config.yaml
model: "contrastive audio-text model"
dataset: "babble in 24 made-up languages, each with its own sounds, syllables and stress or tones, from a formant synthesiser"
train_examples: 39062
n_mels: 80
hop_length: 160
input: "log_mel"
spec_augment: false
win_length: 512
tokenizer: "word"
vocab_size: 7471
loss: "softmax"
embed_dim: 384
encoder_arch: "tc_resnet"
encoder_norm: "groupnorm"
encoder_activation: "relu"
encoder_weight_standardization: false
encoder_drop_path: 0.2
encoder_depths: [2, 4, 4]
encoder_kernel_size: 7
encoder_stem: "single"
encoder_dropout: 0.05
encoder_widths: [128, 128, 128]
text_encoder_causal: true
text_encoder_width: 128
text_encoder_layers: 6
text_encoder_norm: "layernorm_no_bias"
text_encoder_norm_position: "post"
text_encoder_activation: "swiglu"
text_encoder_mlp_ratio: 2
text_encoder_head_dim: 64
text_encoder_fused_qkv: true
text_encoder_bias: "all"
text_encoder_qk_norm: false
text_encoder_parallel_block: false
text_encoder_inner_norm: false
text_encoder_positions: "rope"
init: "lecun_normal"
residual_init: "none"
optimizer: "muon"
muon_scale: "match_rms_adamw"
learning_rate: 0.0062
momentum: 0.85
nesterov: true
orthogonalizer: "newton_schulz_5"
adamw_lr_other_params: 0.0017
max_steps: 11400
batch_size: 512
epochs: 149.4
lr_schedule: "wsd"
decay_fraction: 0.3
final_lr_fraction: 0.1
warmup_steps: 340
weight_decay: 0.05
adamw_weight_decay_other_params: 0.05
Rows from block 3 of the audio encoder of a small contrastive audio-text model, named by matrix and row number. Rows with one number belong to one channel. Each number is 128 + 32 x the weight over its row's rms, rounded and kept within 0 to 255. All counts start at 0. Numbers have three digits each.
After each channel's rows are labels from the 100 clips, of 14848, where the channel reaches its highest value: "lies over" is the class under the peak; "strongest on" is what is common among them. Only what is clearly more common there than usual is listed. The data: babble in 24 made-up languages, each with its own sounds, syllables and stress or tones, from a formant synthesiser.
# convs0: first width-7 conv (encoder.blocks.3.convs.0.weight, 128x128x7, each kernel summed), inputs 0-127
# convs1: second width-7 conv (encoder.blocks.3.convs.1.weight, 128x128x7, transposed, each kernel summed), outputs 0-127

convs0.70:170120181125107168089145177155134148127147130075052169044093098106099148130204146159085161089144152150129130117106123175092092127113102116154152006115141153186146123101122132114165126094146126145210181173096114183125148128202120148149104106096153147106147142144069133125136056154139110129138162149137164113126129102136122102141141141149129101155057128137152116145112094122102116140148
convs1.70:138109141137096074126154154151116171054133074131128187112114131154107150125112166142155127172124123109165132135112138105107154090137150131157061112113130184149153161161154141185121158116121132213160160074128084142069160155088095111204216124068094163139113079091060117135107098107101120122093106076159111189068100095166084119126112149131127117122101108090140131128087115119105176140115
lies over: /aʊ/
strongest on: /aʊ/

convs0.81:136113142145117112102111108142118100126077074060144106092090165101110187145150101111124105127090142166112100127091135118099111096143104092189133096122097108148129101172088063126146107128059085209144077156076093167126136133175143174104171094113068080124126164172187171150145163148122153133148138122098070079117100121117096103103107137127081136126090088131139068197128134058088136118128
convs1.81:113163057131125168115147116100156096137155133043136134117108204116150147145104116142150134091138114086172191131173156166113119153101103133127160158129107088107122154123150086116181119161109118130139160127173140178135096132068151200172114121120206042125066121164147161157114110114111135162104109100054129056135192124178111096161144120122102096096124141116111128094129145170151121067124
lies over: /ɪ/; /ɔɪ/
strongest on: /ç/; prosody: no stress; /ɔɪ/; /y/

convs0.95:083129141100124120134110160193098100090148169130136160165110120139136127136207055151124081142139065106135145101127067068094094163125128149089152133148087121102144146176107144096116104101104149156140163126166100149139163145160090061162126079113094045033135125150125117115039116120138123134128127197074125120155090109127145143113069099123149142128179138098110118111115111167193140134143
convs1.95:130138173110174173117147167126073105125156136066101096142123149135116138102149127152163087156075153145130124114142109069133056120129106113159165164126124076167126100151145114124155090091119084089126114167146103079141157179159112127129185070119132062049067094093110069138134123072043116113085117129068128109169112083153150104141107115070169164099114182165131134099154106132132124103159
lies over: /ɔɪ/
strongest on: /ɔɪ/; prosody: tones; /y/; /ç/

convs0.54:085118156115084153122165142085128133106097134073120085132000142118127181122146134131091118109125163127092159114169078147125102144131143102132111135152119124130153117142129116136120131236105132143137121110070143099115149135135106121122187130078121100078123125182137129127090161118092119149182134092092080086092110127190197074101147129153100120078110112091119084127118110071163104111159
convs1.54:108109120092136142123154125120160104099102113156123103124032134096197141110115122123179157128194117127096123142121104161066123139124103114123109108187127169123113132144177147147147149255188089124085142113127072168087114132095115091112092104110149133125138139109118116081100139115169132165121079131094093186131115114165086041115106135110068132125120121107109150129104134143151104091096
lies over: /ç/
strongest on: /ç/; /y/; prosody: tones; /ɔɪ/

convs0.42:175118137062138145122163138092130141150115120051112144224157107144123165136179071137137095132160152075126109126191126130095102127104126081141107170158156144133133103098161134138154155184160137099128138100149188168159127114151100116126110148085130107063167139110129141131108103124117148160186185167011187133142083167145127161128076115169097085101162134126125116148093182149109114097125
convs1.42:105158097101103129089068105077121084157106115083143127135124161146099174105100108084144188175110134181134119127119149110120125086120112083140144097187146109159069166153153165135106128121177150172066088145147175119069134105145112171100101110118166157147165115110076096158083092111125125116143083145072134059160115128119089101184137156143100097146139074153132148070156135159222157085153
lies over: /aɪ/
strongest on: /ʊ/

convs0.56:114144138121127147142119126102091138117141095181196082124131113132117081136130040141166136170146190121127105118105227121143103162162127162113094103118155111160105117116135087123088109070117108098200123185174152122140115119122142162152086080202163130127140146141122123164184117110118156154126170116104138096117096195076125182106094073084120131149096074117097089054133109110123087102090
convs1.56:085184082190124121105177094168068149132092176110147146149149123141104083131185110097142133074099203161088138111092170133087161101164100106138162092143153166132138108134115095096124098092123090067125135150116116139140108132078113110148190080170116135113106160192134130130172120149170177136136117114154110140103142213102151139146138149106122160193127143136205163074180146122135077153155
lies over: /z/
strongest on: /z/

convs0.5:132113161132142171143139214158141118103108090151158153119094089114178160081106123126154098128164100112132130096139069148069112101137073160136101100101103147162135088155128094117146127108143137114109143096077115138104157122207200143115244129131068145117137121128105126086108148133139144147137147139109120134142158151088157123109151135223161106103145121085110163122112108198201135047112
convs1.5:124085091152119117120103146130117137153150177141137116140131160126176160142114183220152127129133096101113086163160116155090096169170131141148070138119165174126166142168179150113169162147089104104131110129132101089137134158109099126168040143026123093168107050132105141067174135155064153140079139153123129159197170109113078138117134165119126114129166143104134125086121146103086097142173
lies over: /k/
strongest on: /k˭/; /k/; prosody: stress on last syllables

convs0.115:161113187127116138099131114105194114149056097096162170127113095110108148112167149114132110082141114112098106093097148163098136143127125097063128090154113133145117130125144092155152111083150149144179122178057119113128233141238151090143229133076093147052142159125088115151156122113149130145105137105090138129114134114126131151149137069106099106108179066097127115138134130116148108142149
convs1.115:087118080078110156113123088103103133128075079118131098162141119126135133099056139169172163094070144087111135156176135156119125158148105159126199114175159106135135147168125157172133154089105059130125095166100115137129115203013097086067139144123127119115105090051105136111160150092094126096171079114160105138105141121123136116128132163142088160101124096107148131157093070090112144171147
lies over: /aʊ/
strongest on: reverberation; /aʊ/; /a/; clipping

convs0.45:121125082114144111084135117131124137160114121128099136106146092115089141119107137127140107092138146100051154125073114132099105151185097070102131082094161115133117156105116122122146124130145071083185096144156112161136247182195093151159088157136038147136185129124056146092140089151116142102134168177159163109155115130126056169158157131122092107157121130160074149162097095143164119114152
convs1.45:152132150136126113157117174143155126097132085088097100108098132103074106125121088125129104184106152094090145135114132170127160097188151154114052053175130142128079197105111062158104123153197153137094143063117079147112084121098077161123162131138093177111135138148053141125069124126127140113165143166139165086092077135129146144151105131148113087103110097082104119153125095090109051106074
lies over: /ç/
strongest on: /ç/

convs0.126:148119158083105110114145133110166108174090132147119143115179158108121131115131158134114088127135066091043132132078101109111100103146121136148119142130100104116119143121106155108131127131138124151067087124109154135104141099134110093088115118149071167141149175120131139115163111114110128134237137128131155102099255078142121060213088139071122110100047107119147123123112169128135109172119
convs1.126:081103147090097159149128112171146109097149132121091080159146132118117146124132119132110121115085149089081135116059105135124101149109156107086098162105085116107135091163086125106085120114172098109039128167148145146137169148131146122082114197146112162123096123148133113035154151089156149092140095119133075204159120083127107034140119138066192122100049081150153145172143164139134132140131
lies over: /tʃ/
strongest on: /tʃ/

convs0.12:192129160161190172132118176088145082145143122197115155134084039123123130142077160142143110134115082131149091157174102176123110136140103135134052135157080172133079134120177098124141092101145149130099126124093130124103125126109104098122150081159109125104160121126055152112170086140148122122123132090076129141065179127119093102074115126165203101159134141145097197117113132116201132073154
convs1.12:156081158166133151149087115106119089115130101146122153153093090126175166131116198171102166095111100110121117173096128126139121095132110152128115121137148172189056136187163124138196150096148130155117141121087121124131148110151103105143144115074147038056132103116123143100132150116096107079114077095196107054164196125177141152075098100118169119079158178138078161091132162117099130109137
lies over: /aʊ/
strongest on: /dʒ/

convs0.87:120118145089141116121116091115111126121138152135063152122103127138098095113175089086111137108162097121116179113102086092103154191142099081103169059119171122159114099128138132142114136159156170135156177124158164165110170112224102113139215088115080058142170150120106128092124092107115137114122093124143162159100195099108136206128086131118147086138079155179091072115120083149128144088084
convs1.87:112141133150135143094161106108116097122144169129161071141111128132121128146118201127116150147120106110137152101127087171165156033154124142125095097109145125117124133125121130154162131127078167144133093082120116204111120167253110110116124097145122061132116073106146106108110124165152163123143164170086172166173151139124153154093162173167147122141150093170140143056127044129113153201175
lies over: silence
strongest on: /dʒ/; /u/

convs0.61:139164141134120126103141157104107133110117116171142053109054111180113083141132117131117087138123181099123119140114255074131131164139127112088151145107136138091124113125140134111154119157126124158134102144175112112141157126185132113186212094080059164124132129139047132063125121126126122123096108171117153088104109148102173160110103148109172072148173062158147161081173130103143131145157
convs1.61:055117138090146108107104151075085121123064124129146120123062092083146092105124066114116121148116113066114153172098120115158158123201146126164130110138178160125143118151094177147103129144141155136100140157123122068148116131076094072116141129107101163053154108127107173082115088144122098101111171150154120161155134229088132173076118133113065087129136077074145070111140126126085105130141
lies over: /z/
strongest on: /z/; /ts/; /ɪ/

convs0.84:128124127128102112113069108115157088099083109132116144073155145107118124154212117153139127175156145102104196183116143178155113192086133145142128143062144194085101085101087130083087110141112121131168141167148165178151055136218145153098055147079074103172150149120134119099088113125107113150121128106116148126111130142118102069173118123150123110119056111144124112099160078140099125151161
convs1.84:177141130146134166121164145161169116121155132159141145081127113139160152135113143101121109170106148128127133127135153112154123177128134139133177112170128184140127183107131141143125078143160214160124153150168167208160122193255179178150069197125155161145158087106162136138148133148132128120138191130134189161122126125165151183124103102149129089132114150150071086121106136144093149112137
lies over: silence
strongest on: prosody: stress on first syllables

convs0.21:202126129178127129129136069090133088117116099085139081074064132149133088117117119122120165104159111160115120153178147163096136175132143132169130122082102138131070143119132099125117139007172112139150152158128101147103146106065080146124152120131140142153093121076110124077139148129112138137134070087125177160113134093068130164155107115091219170156078168138145073073139157123161127143155
convs1.21:095086172145067129115154108100126140143146105109121091156130159141161155127091133189123086136134133129192123140139138182166154110116117150132095140114105119150151129151135116133141135011131093173034145095072144098131121099124099154143103162140155096063124117098132167064138125131094119101112120149118144156141178113087131097112113060105205061082115109184134088203115143147115149103179
lies over: /tʃ/; /dʒ/
strongest on: /dʒ/

convs0.85:130136080167114094080101131152081130147104182144100174146129143102090088105060113096116115107098142063141077185136096076120130230165099163136161192131136110125119159158090139108115118102183140088150164125110110151126099126130140103154171084125149151160163122101128126009115081097154147174153094142102106152080090147143109158123061137140089100114105153115116111064123106124127153124117
convs1.85:125092130128154129153116122113109098170104193105119183098177171101128100140118192074146120173142142163180127104092166124154154172142119165175167129134171201138119155119121130094113085118094124128112042188163188146158165138132154138125105144091145137149132135152154125100122110152122152143126159136124099103163131185151167187170074175107071119145048087109084132069070154111104155123171
lies over: /k/
strongest on: reverberation; /k/; /ɨ/

convs0.69:121089155185144079114156141196101137082165145091105136076191123133142128101097139134133154162117120167137173128110150187135138091116164165130152177151141154157130088146150142107118120169158129231119156116136186160146000121129141109144063168117114170162086100126099125171093102120130105126100121127147171127124154141139109126135184134151140111130121138119122133186129113157106121144219
convs1.69:155091180099138103134117131155101076122122062104131149070133111129137093136112147136095114082130072111162108119144130137128095036119105168128137129101120129096187085139096150117151216119100078171117090152100130125160034070081135101125082122141099226131091123124091098141111093113125127134160111166114165161087114171201127124119126140163139111102087129111081080129124136076099153106115
lies over: /tʃ/
strongest on: /ɪ/

convs0.0:141068133067179156139124178150160134119120089098180113052132123168084132114107152159147117134119124114141098182159116158106160079182124102150078113124147096187177094189170094106135177127154091143132153111175123120142219168102128137094164080197103127143098114106118100078098057108137152146127144140102138097203141154119099102091125152076104137119141152155169154130148126169133154080135
convs1.0:148144091078159133114080133126079186113111171148080088135086163099116167131145180138135047117125203074101156148074102090181120138132131069115041148139147094151195030173169159141158147138109170126153109114074120153097073126105152093132070152098107122131083097057095166131128137133146155141105109145125117138137112121112134135167134133129098144110092134126108130143105144127168107083129
lies over: /k/; /k˭/
strongest on: /k/; /k˭/; /ʊ/

convs0.35:097137108107144143131163113126099115142189154110108115106150094128120142139126100129116137096137132134142081184097139151094151037107104131160083049160126105137110150096134088115144183169095108161202162169154128182069152162130073130212150083099054080128118140126100120106127104125075103103096187162091166129190121093120162196136152157154138126120064142107105113111125084128093129120108
convs1.35:112131096149067078133089182160075194109168141132082120145110131117085099150163122138105080126119151104103185111109113120106157114132141134131079085146086138131102139127106066139082134114150132117097167046138076133063154054111110095119247092139078160101158162094129118100117117118138141120097111172138159146132088073127109101141106098131136122177109132174115156109131202110139083139115
lies over: /p/
strongest on: /p/; /p˭/; /ɑ/

convs0.72:186172131131166132109120120121054184182131097222074132172129126124112114121133106113133130166117089165146135157150084109135095150098105071154107103130213129144122150125132122147093055165130170114141113080089200166122151118160127122124056118140077127175131120177085128123121123131116148108083140136043147128114141064122105183130140131138078132114104120133172108167149113153147089115196
convs1.72:121154082216100130133116168148128161114124144134159153094134140145142097111111160159094101163208132148164128133151047154158123083142146141155033139158104141106084124090115146172190056103130093207148200127106122125095117108053138116142147126129109169130144169074159145099129081095120134151130113105168123160128136091124178122114078149160113164113133159104136160102126180122098153183106
lies over: /k/
strongest on: /k/

convs0.125:150142125129068061078109119123088151089093123125072136184006117149126122123151121137087116148131121104084110094095182181116149106103167009142082172108141139140084154091120150140091070063129136109141109114127144111161173115146142105113164138152161179190133144137084108127123123090126157114154143133163115142081065143111110122119075114160136140141123124141152096171127161107114092158129
convs1.125:091137135101077120139129056135093141130040133117102132109084203137082149115007102090103136102146080073107074099096114132119162129143093080112132143117131082092120137143100119116130059057117140111108073127128124112103102118127100120064060154121100114152136151194159134103118121136156123153119156137160095178160124168089139144106107089161100080118090128126124070164111143130153107132139
lies over: /p/
strongest on: /p˭/

convs0.30:112086095074131120147145105123138141133105105152127137106157155075147155162065104103227100116116121129113123137132121107137100097059100171153143114142104134069096110084136184129106134121113149139183204097161116216127156122190136165124103150146106129079103162156200119158140179178141096104160182101133132133122161110091163147140148191170170096139099117166148196123115106100102154108162
convs1.30:102147156091093092126191203139120128115138080107153127134139145174089109133184122110110102134180129095152143171124184149123107104142164126117091134096117137083138176091148119158136079134170187173139183133156151156154089154129163218195160103092150161047174094104121130131151159139163125122132107159114166159172179105185177124146150159177138094111173121083127133111116154097105083168137
lies over: /ɪ/
strongest on: prosody: no stress; /ɪ/

convs0.17:137162088133151128082106020135116118106111130140133100121170080172168142156094139071144160151137131121157122097119157174134136135169149112080145130084192157155117124110116137124133121151123126062118085157155067097120128128154038149106143136124085135226158165124146123097118182134174112118143203142136154165071089113118155143145119087173126148106077091127058116104145150105090113083099
convs1.17:121126078146116142149118042149124092168112134127144095155179092177111092210084136080124158139126142110134107131109118157126182105130136095122100102152145126099094177113136138108122080113123081092130086081143106092115137107096122104147099107148135122142180130137074158126121131169155141167212167145159168166153105106129194158074180055174082149117115115094160110123139128087132020125115
lies over: /ə/
strongest on: /d/

convs0.8:169139102093114162084110081112127153142130152033141106195131145114131174137159118122087146133182123114073104074162146107133141109151173119103138114095107075114088157123160078120166117124123109107132137111124080089081198108143098122127236122166241111136132169128130162133157105155121097115150184105135125119104151124119115135138104133146067098123151118130066088116104131095161071113082
convs1.8:099148077114160128075180118070098133127094126032135119162116157081116163136068125176133155145142095120091095136121171140142127130132087148154148135152130062116064114105172086113107093119131121099155086111150144095085042189102118053080103151151078098138094113180211130137123085129096059096145127124102101088087125128157129117096132132124143097114115158139128098115107138127074154161136
lies over: /ɛ/
strongest on: /ɛ/

convs0.117:137144129147178110155108087118104149161134126069110124194104140124199092160101125146172152133158155088120123172083131133131168104158146104183090060125091115153123106140104132109124102084108095142106164172144142147145180163168109087171132089072152119091139100121119114134134137183134105172181094109105162133101124122083147005126150145175150172126062124127132118095151063178117170170115
convs1.117:107089141124119122135161079197108182132091147186140130156099143145101136169124107094143104108098104083128170130117087101104114135125169093105168116125073156074108126114105127108080167068132174097073150111020151149128084096128094163141146084092140053084162141140142133045137170203183133163122130172111124136129148086146123130124135121126146114148120099131128185102101060107120122099095
lies over: /ɔɪ/; /æ/
strongest on: reverberation; /ɔɪ/; /y/; white noise

convs0.121:142108128094109106114108119074094117120139125122128165092103095117178137141107091154121121170112102114107048162099111087170145133164118144095094154121165113140112116126144110080146124105192109169132229101162173157117170140115114057136191090177117049129160136098144122089134154077100147080093171101133099183121154103147086145088147117101130069114131064127106162132126102096151118042137
convs1.121:107123115168123091132122118077106093135119197107127176127143129153123131182120163155088157144101145155105122097110136127186146223120157116140250117133130189116134112102120065151090132155132126122102139179113172128080218122140116124107067154131120146146144067128108146107127160118119146131131135143131138116102081129094125163121104151163103198096102072148143097134118056117151108046153
lies over: silence
strongest on: reverberation; clipping

convs0.6:158124107115147128107068115094120118178103165136182078180119098191123104149105118129155100106098148052105106193099118131103120111136134101169158085103141173158044146150195106140161174103165133107176132126153097119127157139130111067128119089094133100081156116140118122100147098127126206146129098078171126119160104145112093145165088144168184204155093076153132176166176111104113149111152
convs1.6:171154101156122119132113112146119111139086158200177136171149107140108146145142136161070120145158133142127185154101133152082153172134160086140138096120179212210102084173166133095152133113152136084126071078076093027089126087131116107139115161117087145153109130124153106117152109169093123144124101125137138103190104197101160138146126137122200158143182124090182156134137126158110139145088
lies over: /ɔɪ/
strongest on: /ɔɪ/; /y/

convs0.99:126110125164092119132123090159191118086161131104219172167127090126106153144086113160121192150120130151154154112104118139175082111120108143138101136075145136141138059057096136087099140172077108043167120175148145149126100152128141129146082137137104126111079133156179127109180131114140129095115114084164114078108122133098123104079095102133138137145164156171095155110140132023154101098059
convs1.99:121131144106122158131255044134120119164119141122161160173155150096122169120154095115140154114143086150088118138127090152166131119116115141104116128092160114108131164171118125151157121136123108074124124071223140109141111165136113162147133102114157067140179095168195147104170098099132148154108144122181090095121132151154114102098172117137131133135134116138184145127207163062162112115051
lies over: /ɛ̃/
strongest on: /ɛ̃/

convs0.15:155094185155096167125132133138116119138119141122164120078080161093086149114155101162130114087088127088139129125091144151110125118195139101120145120098135134179205077208170060138196174113098136132167121137077078114068127091087183141109142129137116071135130133135143137051139138089116121107094094092089164093129120124173121183119082101072111175124164146165167122150107128166136145159077
convs1.15:158145153067125150157049079065070132146120125108115100084133157099109111129088160123161136174108124127157115112212114110165066130134101138107163091146121105147158102158148179127142189138085137061138141149152117057071130153150134137097130144135138086140133129108113096104104059127084103102111138111098100086147107147181151119135095087104161050143102141120074100128131136091070124103049
lies over: /a/
strongest on: reverberation; prosody: no stress; /a/; /ɛ̃/

convs0.124:128136157135153143108096151091152137181169153135065104150153144079192151144118154160121118143141126163125117096127150133098124081089134120089141083123076136131083110103171124108086130103099077140197151160091108124057158204199130149134159104159114100087163164123122145142109185095120137119178143074088112166125064101113084123113120113180182223096139121100126125135141163140155092163074
convs1.124:096066144091139197164150118141149156157161116170141129091104105164081166159132111132148119058105105090103118072128098094058093144134093121108124094128123099130107133156114061132127132065096097119099123119129095105158113127117141235105124104167166059099112093125195102151121147133145096133159090128198182087136153117152192114179149161100123143127117112196108127118112106148101177103107
lies over: /ɔɪ/
strongest on: /ɔɪ/; /y/

convs0.7:134120157108126152121131168157148149120123147148132114208116150091146109138161083139151112119158135126132135111097119143134108142126053130150093119093142139167138119105198128132152114127218138143094150092079115090084132134119155118120190115026083143123143156131148149139101104134130099125185187211112144150139150131125207098135116163154092141124116100102119076164138236093068129086082
convs1.7:112155118109121145124105161162095153169097078084098112125121099150096098121089095082090176170127150123110166143131116118205090127127089058121125130132128091193142107055127182107115092113140136085107114128167096095068083180161068087119077107083136192138114072150092128156125101141121070108138138172130114162154135162074080120169129163123161171104114148144103134130125118204098144180139
lies over: /k/
strongest on: /k/

convs0.32:144090107098170142134166112141168177084193112092164135177071159134230132170193087101107143136154148167111146111161124126103124188181137097141110168162141158141107037125141125125134141128113125119092109115148189143117064112127143121114098139072171160043157127075087138120090108107118119152157090139057112094123122098167127136127108133100123101173150110125112102183114110128167099147157
convs1.32:185136123138117135112066107113151159113131121105097188151101132088167137079114106104125139164127186102162166133131114125095147098125169099098103107172097114161097120097185100091188167129086136132075114133134133133119169091128107191152118117118131138073169145091119078105051095141130142186162170142062097121213069147088070114197119143136133144122137114172112131151168180161167144163141
lies over: /eɪ/
strongest on: /eɪ/

convs0.112:164134157140163104110108088066083131147133092115096155110112139147145124115135167099087087118153124078093152144124117133079125094109149102060145069098127143120091130075135116129122154115131143197141225124106103171097226155176106070160197044126139114115140117095091110103197120097123134104105153113188141117066089092107150094139152113127108102109124110098168145091119121087128126146096
convs1.112:109108139108123116101121041130099076119051061141089122131122112129148114101162120135099139099089100132088143128137154137112169066148113164151147101142099082166118088138093175175147149101121094072137031097043087067081085129078100085088171095104132101119126121140100110144095128086070113084119127093141122115093112119206143124126104131097134137111112101111103129116116051123124145108112
lies over: /aʊ/
strongest on: /aʊ/; white noise

convs0.47:161136114155169097152127093085077122115161157157118121139116060177107142110179064092126100097114121132174153163150103103109174109186211142113117130106204108092050082142116125152130081160082140078067128107104122069136069074137118106141149174158194121124140090194137120120110136149139084084123125169115138068177104109121134102103150117134111091159114162118128108114101126149179111137113
convs1.47:083144125169146072122103132123099110139120117165118124110130145195147100063091089144094122112119161136106202100128131098088147143095152103078165107111099163175107114148096109117124077178185129069152119154110182177150075117116147130139103132124075155129110150092099138101117088153102174147157121118151179129103138111178168101115104099132106155181113062086154160145122095050231174132123
lies over: /ɔɪ/
strongest on: /ɔɪ/; prosody: no stress; /t˭/; /ç/

convs0.60:110155124174054117115105093083100117103124107157081140110047132099085141126129145127113192154148187145102139160137174162170168144097094063110097164123198092131151171135100142112115066151106129128172160173114131094145111087129123098116099061210132130163123114102113143180199101101120130105144172088138123112082112135098127155094159121177128086140114100109089101079119121127085139099067
convs1.60:077178149136113106126140088179083206113108086131124165134094142196164133148137115105103153133111135126124099123089120148156157106114154102131154153168088053130093168122112135147081066166107144143132118105198094125105128125175155135140101075077136113137133180238079179115101110159163107098137150139159128160094084175095166173094129102092118133115132201136148127135146133186093092110115
lies over: /u/
strongest on: /u/; /ə/; /p˭/; /j/

convs0.103:123114118135117102156104133148132156091191108092212080128107137086118137143137099138103129143150124121125183159070068123124114177133138068114132082106105140104100069094118105099101138144068127148123128154124083161142039134177103171144069064092208057080141149146157151079105173147151123142114146099125155178131089123108154102147134087083099173133154169111135181110121091099122108110104
convs1.103:148115118131129140157202127094175120141119129174127193158079093078173143106136140133147195169124129128105110121152128100171158114140133053079137108099177122150139214126105079050188128114080143210192179160149113146088113165139078161165139134181123144105114135186139147139139086097100134136138143148154117127087151102092121168127151109122165111100175180117140124152139154143112174095152
lies over: /ɔɪ/
strongest on: /x/; /ɑ/; /ɔɪ/; /y/

convs0.110:149150139165147106133125097182144143129190135090000120122115102137100088128080090085112147116158104108163102129129134144111127124075095114135117115120152121155180067113108158093127145135085102125116202175154118184168242170161116151151106141085110127101137143116080147121118096122188118130115158129082115101192122156112123138162110133148123123099139096115090111130125158063088098126138
convs1.110:151106098153139106122137208094149141089176126093088150116130118149171147122141104117102083204092161167162149187153157176157191185167174153190130165131163143099129122086145154185144084151134125129177142093088121074167155133082133076126224131087148143147106093123102121148132108093145136146148160110107134071073118169081117131112170134167134106102133088116110073155109090139118110139144
lies over: /ǃ/; /p/
strongest on: /p/; /ǃ/; /e/; /ð/

convs0.39:089100082139151108123171184150084133122099072192104086116164089138145125130099161145162164087183116117123061131103136116053166171203099167149153148123135152096112140097133054136116118146201100150137140197108192128132092136107100120186126090124084081058178147114080137133136104116147088129144152091141127091085099125105138124133122125142158114165162126143091178187133123142138156110154
convs1.39:118106107109135089119101086158095117102081088191092174138126120168174147116073147178116080065116100195135147137120128119134118136139133168132093166069132125157064136142153084126126127110101139111147095084021161072131127118128144156115071101125165074107182100130079145122125146139094089091122089098196115061103153085163166128142103125087140176149179085119107150135102161146146117102118
lies over: /aʊ/
strongest on: /aʊ/; /h/; /ɑ̃/

convs0.43:162136073081134152070088131180153188134096159130082119081144141100032086114104156117123118103101156151133104106109139126092090151080111121124084174118190096112149156084171075155140157118204123153174093132151158116091122120090116134152145126068142126084071165139111142166123049138112108134157117156171118115145135099100111108094148169097120166166041074097137119109106111137098124145144
convs1.43:121071093124104191102120182149159234143129109148105122124130136112087124143100094110119126121126135108106115092123147113117092150063092132131108177111074042130163121121136133127129119143188147195102064085172109120126152111132161140136116086111197064140118108135087152182136065126096088151102116137202074152083113114099122114126120112107141146095138095094124125123109127212163109096080
lies over: /u/
strongest on: /u/; /x/; prosody: stress on last syllables; /ə/